From a checkpoint of a small class-conditioned image flow-matching model.
Training: soap at rate 0.0051, 40000 steps.
Data: trained on analogue clock faces, 78.8 epochs.
Rows from block 4 of a small class-conditioned image flow-matching model, named by matrix and row number. Rows with one number belong to one neuron. Each number is 500 + 50 x the weight over its row's rms, rounded and kept within 0 to 999. All counts start at 0. Numbers have three digits each.
After each neuron's rows are labels from the 100 images, of 14848 (inputs lightly noised), where the neuron reaches its largest size: "lies over" is the class under the peak. Only what is clearly more common there than usual is listed. The data: analogue clock faces.
# gate: MLP gate (model.blocks.4.mlp.gate.weight, 256x128), inputs 64-127
# fc1: MLP up (model.blocks.4.mlp.fc1.weight, 256x128), inputs 64-127
# fc2: MLP down (model.blocks.4.mlp.fc2.weight, 128x256, transposed), outputs 64-127

gate.199:493617508561399468567474532475471509448480414482501507542508507466441458454551518535502499477539470538416588400526501488478529630492464544496526450538515477465434455522545524464530543529498495
fc1.199:487474439505448490534505463440544585463378442385515493472497509593487521535512500524474471486480503482458576485482655571486454511540578522484672462545409481460514540546539474559480528524458477
fc2.199:525553541439463464523502482559488530516537450488491517438530505544511499499455483437495515492532472461365485580470479519498503395523515327477592501550489367460539519459460510505490419530513502
lies over: case

gate.246:480564480578442485485461479418541567515454422528614515569496440538439507547483437497535476479499397550525493539482566505511477429621561448520633481521531434488553479467499440454480571561506527
fc1.246:526441524398516482505485479565520530518521498517538511459508506489524477435538394496513561512506656534566446480458355532492522528481544480492419468566541492564536541377527479596462529466471526
fc2.246:496452501422496484480505476426521472503489474399556590584516518454517509510361492502490501512479525483520441527524475512542484572417571462505635510427519519466487574533554522469463456494518467
lies over: hour hand

gate.86:532489503474530505508521587592525512558533605509493553540503581538548507449470578468558566510495518565529448491466473540514510548508476572524409571456569448426540489549387564441557554484580448
fc1.86:570506483506523580567502535399494500522460454530461447504498518422435519526469527401542532505517488542495497465450585501534499446551478558576445503514433426474511568419551596521500528503446550
fc2.86:493519514498444494495501509508481397489612462466544566493505482516522487501505514503491512468565550547513495484451550584508500547507441548505423479416429471437368545588391493524484516473553495
lies over: case

gate.99:533486502441491585457501400470526519499606467498541585486510537526523492489419538584509484527477562518493420601438451466468466536567530510470521527476662417548452501389542456539510610507550524
fc1.99:509467437406511580520496514579497477469488541439433490474495489425504461436520536482484467484619630594512509507519439528459486545493485457532455486490487492432494507532457474603487504446474468
fc2.99:488433519564462452501500528410500447534399462525570413507497515472451495563467487518511516509445462473448434622593548455517501541484526470497407482515626534492383572415465466426537521502451513
lies over: face

gate.202:456467616513433539555501563482501527532518424511525496491505455493496520481461533534596536498608524568592469469587500568531513556411493480496473504486519392494520529453464517540484565483466515
fc1.202:509434517543536576502465440475507528515522527478447560469489587480464466443402495540485486471426551555569412615542544573489489521488444497514438544446515389472546412531464484491510512526526533
fc2.202:539498530584438445496491502504519558492502472527446512511484498490517503508542506573524470547559517548573515489463537455515474555498442448513477512544538475508483483461638461476525516562503509
lies over: case

gate.142:493423487526491546508518444533498474483520573510536492434503527477590503531542500575484544517517506573542471413493479439457496522354535502516547453502493490507438551513445457587514522449481504
fc1.142:500532488479496436520540469435519547553490559539457441430500423476471511460546510514490543492517506472520479430413459551563536499510503456520535519405483465452544604439499538471539499548505569
fc2.142:506528563516479524491506479464508449508567470506631508461526528516602525479509502504485478517486538459532476342465534556513499516592440555481506483446483443521362670464570509488516494486500484
lies over: case

gate.3:499573510520544588507518363509546476492488481533481466535505495482535497518438483494493583503543491466509514543426468452518453491506567555543469447534545492550582542473545411517483555533507516
fc1.3:509618550549480511523530547536484458523473584471445469378506495452441520485496543467496461506470491500561480455390503551534513538512504453545466553416558448586591480400393570437516416463483494
fc2.3:498663474621461484470529458516512487474464412516476444563507512517494480527531505555489506490417469506580550522382612423499490484473500523492498468563521419503373557488620505484501552505489513
lies over: case

gate.238:517550512521404441476508447411493541535573502508544551555512447502556528508483461570488481511514489491586463505457421497485512458492484487513643532487494404492453614574549517485490507546542498
fc1.238:500515523497533484489493457370476530487491446528585464508507493519485499461484460435493579501459490510507391467406472555501532525495501444458532515545424513543524471439462516518511472494467538
fc2.238:502578457539394516515498490512504562457512575494520419500475501544508524560423479637488482496473545526521537545589502464512463402570504500531451507461462590505533378538498492486497457577511507
lies over: case

gate.223:469471561574453510447470489472511515486437508502455488443499441355521528483449435548469492493529462380427468464560456460531488674484486547502445524467450523534480495461533472374484406609566472
fc1.223:496460504449413568462473440468501453525532506550425556513498509459500495466483593544504436510523517425507491521446587491503483444593526525527481495534508461495483548555543428387464414497497531
fc2.223:509583537501456515492491481533494579506506472521454473423501501618556507523632465512490515490547472467476481542535578458492471293559430424486475502458525501485505490445482457469537490495545552
lies over: face

gate.93:539524537487470503511536526536526532525495477519546495500504506511493553514521675525540545499552508514543521487522490471517499498497516526536514501505527495542501481507533529508515558540499509
fc1.93:502480519538479556420452483484481448509446542405516596513494501606276499506515515557489450490526511385554501492532574470505491568582542468474457514542420499514545561511453480523490492437477461
fc2.93:494562490593556435539500516567484486505461402467505531449550485409423504489459501439512496486463536471536430502592458554502501422392490509499451492395528501411417522479577502466505474621488490
lies over: hour hand

gate.172:506508510358420448497512588569507420507470545503601532423509505499554451453533559464506508499576582515532435467422434486479495457473460420526462488416530398527441568532497511511461530512472485
fc1.172:513594491483358449493497444429483413491524516542493453542493507477526489506463463493504528497556493457483455506518502431503510531495494311505344518387524506419426527455551507460528516467517515
fc2.172:487540376426586536500498544427477417502367439476563487491488494466432494563457489503521508518504570479504495533575538485523487560444496542477565512559445419531526513544487478515497557540456488
lies over: backdrop

gate.182:548428460486387508541479560417486489506491440495446494550510495496522487433593544505535546492501547580534588517572547564498491563469405476548573454637422551471492552582369526510476524512449427
fc1.182:472397582438615522464547567593471523513429502389440570452507543431429502452516492502505457500525536565515456468460527515496503457554530579494546522506441532465531440483542498551484439574520523
fc2.182:473517503514365504472515479510499591494467441499510466566521462479445508485482480469494505477403532505451540567482528564529522482490560341505511468458499422555496528515409525418490383450498510
lies over: case

gate.188:524543491542472508478503455484509531495543444446456537513511523495523498470583468642493495519476551511455415479520451591493509511435570446521579486524499503411521587538497504556532460510494464
fc1.188:506480498563497534443540511520496541487500525508526569477500449616471490593516424539506491514568384563493531457428515539479477365515528685487566498404573471547521495546516477524502461442513520
fc2.188:480542461609415464478512583456472589514474391469364504378495492473427505382474493462509502520510423457465479492466522555473514503473490403510565523558447504395528499554537496530507568499522484
lies over: case

gate.230:493522537547520474555515432460511554573539557603541500476511497457474444566531549559538447511481518508489443503510520532526467507474501569451495630571576529556532487472494461482579514509380473
fc1.230:516556536458507555498515545596525447479515420555494449543496491492508518393447551491442538492539481486455529553468545468511494494475480469486467533367435642480571519481441515525536467480527529
fc2.230:516511582459462480492496565467514361474417527543513436534509526450486454550528494510491515524494492503509500494507444622518493536571460538467542487588551484496469482472581486500564470536466546
lies over: face

gate.5:476482425397626522479453503604512559473528479488469495462478481506562440496413475481494474513537542484620524545480481530492488450517531472497475504501540514483520544449481499492478500526492481
fc1.5:497441460546581477565527427487491604531531523454505571524522483500517525458528691528524552533472508452499540553540585580537541479512576586530580530519414495546555471489503553578528486467498572
fc2.5:492536442462438461416513434487502576476425603541435486559479505521488482569551440494497498506475550459582481400523477424524468521526500579466583451408392551554559581462516577567504494576549502
lies over: backdrop

gate.80:473530489489488508511557579480451486446482476525478507508306568519503477512481584486574480528523497507528494461506530505604472503497266481557497500503450555510494528484499578502442438494525472
fc1.80:434609464542481532438503519470512493468559527494533513429485525539540523483490549581459584443492524462498445477404603473553519474505484428476461566443509379465457471572499495470598437567489488
fc2.80:498492507513519512496521474518490533481514488492524555507024471471474504516462499483495509462487547519437450443494537516508505515476508494493488492485491421479464435466520515495483487460500490
lies over: case

gate.13:548502513468472592521513495531487463484528475414489507529502544435511481480580562493483498498464502579516453478502525535480528558499568458498477520524503565434485447547419486524514463454480430
fc1.13:482546471490504465488471414508543507501440519489433441503493485506500506545412457569453505502397463423458571445459566475533482501458557455502516488478404458427556472442566511531506495512508534
fc2.13:475493490363525549526504503634475451511504544513496514544506484499535507495420496542526487486457528496373415466535439380506487475416408456516402503495529582551566591527438481582515399487466486
lies over: case

gate.217:520444517486453554480560503422541581498515469501451486572504504509528501460614589492526522494538481532462504509513515600530479550628587544520414470517550513428433641488463452502503514519542474
fc1.217:550472514446453497511544500509480505543416601560458434501505502464488516476554538509552578498606435483459534549485430585522526437438484524575432495435498469474509607413542494460495440571461497
fc2.217:503492569449516438511501457551493435494460580519393501458487515497487481619446513511501493496404400465470435494507499445469491480413559451509369505448478404567529578567491505575505502485515500
lies over: hour hand

gate.4:470413428676600473491449525484518509428507484536439459472498524515512514521506436499522581486406498524380437444428480521480493508630539465439494486493503489542435545480550480586496445461491502
fc1.4:509471469521477513525490523519496547515364523511413466423519500540476469563535486543515471499624467511429590473571583483474503488487533543538455447544440443500476600517491493577469522492454518
fc2.4:511511501545622508507501540527537512504439498535485466465505507459506487537576489421503499496542419503515500479480530455498486545497446577511547484499584630405683478428513484371500521476469516
lies over: backdrop

gate.163:568517538480457500491525536516525527525481457519559487479503509488499506507534644516524526500536498537540535489508476479516527522485503540541510502502517471552495479498535575518516539536487500
fc1.163:490335434578475475476486519526464522511523453493458515493493554417267496532529527494560466495519500506494493500597447519460536485540600497507523481492433458491521480491479516608461464510482520
fc2.163:500407385594514545498485489479485466501372579474452509460496497626425521524474495509502501500474511507451542512573542510474501512348525555509566468547563439522490488525505515467502560496475474
lies over: hour hand

gate.87:531541571406465562480494517555488418530627533546492520596492496434512487496447405452498500520512553435518442454501391427499520462527470553487401539464572447498505509533540536447523411471507523
fc1.87:458503493460461538461462524519444446471483542488436541504494464485530490509517601498480389495500433498476472464501492489487494516510455549462577464483458486447459507614494528437481436459495456
fc2.87:514516439475507513478496472561495547478414442494545519582517495467523502460469508477516483512583602500539486424549593451527503550516475501496633473601522491554475567521491491440493490629467502
lies over: hour hand

gate.1:480558516481507530467491469410510557478520543501506500428508520545492471537467480366494505531615433490455425510446481455481492561382469486517394475474493452486573541538470484511493534403509516
fc1.1:557576512495459461507501456422507467512511572505547499524503502572542536540464518531543501498508494514523479487521471525536537562554485501477494562581436599437423533424395538517504534557545530
fc2.1:518402533554526513504496529487460413527470453477494493485508515502539491504475478266521506485604442576481472442394476439499493527571492523490543487453521577385654519566483531399474534533446461
lies over: backdrop

gate.243:474364578536544498432485594506501554478494548540547481431505483512493459517500439492490443503522564475506564564491496455483471451497445471460478512412529555488435424557482481523477482528484534
fc1.243:496407389523511508462476423480494521457495478510498486586498526508549499495506453531479564479498518453447513516447504602469493524547494494485394494509494524522579573580645477504481543572522478
fc2.243:508503636628515370482495441601522559475521399531570492556504490445479504544596495533514515509432457551574530520530492469523508594506503438481549495489466464525464520509452486431520491408537538
lies over: case

gate.156:490590478500457443607510526506491524484421490591484526443493535476403483519460450593499541473534546527563471443546506547489526587498429444533510438604498483400562484478427512517507663515531553
fc1.156:505506464474505532514529586532480458521432498602462505413492532469455450478410520499477477476463505546602520450430565523482535563475394426578492544530647477562481403507477494382489456483521470
fc2.156:508485422481390531520473455430487550462484589512477528639496508559420530466520498385523530454417521404551409448443429521486519449588516519475555496384532467503370493486557500549502522467501527
lies over: backdrop

gate.138:465453503465488452502495512456498492537619453530444505618480501459503481471411568472516557498366495509460558519465558563533503423668508484512548525498509476403403534544529457474500489507526555
fc1.138:497483485597569398470499555440483552490465562499573465546536497631492492553505512573546545505463521497405443511466535578486520588496442457453471533554439534529481421470472520493501481364449470
fc2.138:481542504465493581504496482475518538489531493475598562564520478512468483443494511577501508487451519465510521501488534549528496442526448535490488500440492459584279474472454464625519483418541505
lies over: backdrop

gate.203:463497542495544492467520507475471530529530464491475485424507553540535404570504635511493400489478489558471510509582450514491526544566462580459483487555492499497498530425495553542485585498550509
fc1.203:402480503509494497430437539507503517459501505470501465489505613520462465501497450495344447499491496514510499501488489500557522499494517509305497459506508498506502506501498550499505503493512601
fc2.203:619493502502498508448360521489483499471502485482503459510517388485488566497471549502388496497501492507516501486501513492430538499499521489693509504503490509494496495513494458482505488517519628
lies over: face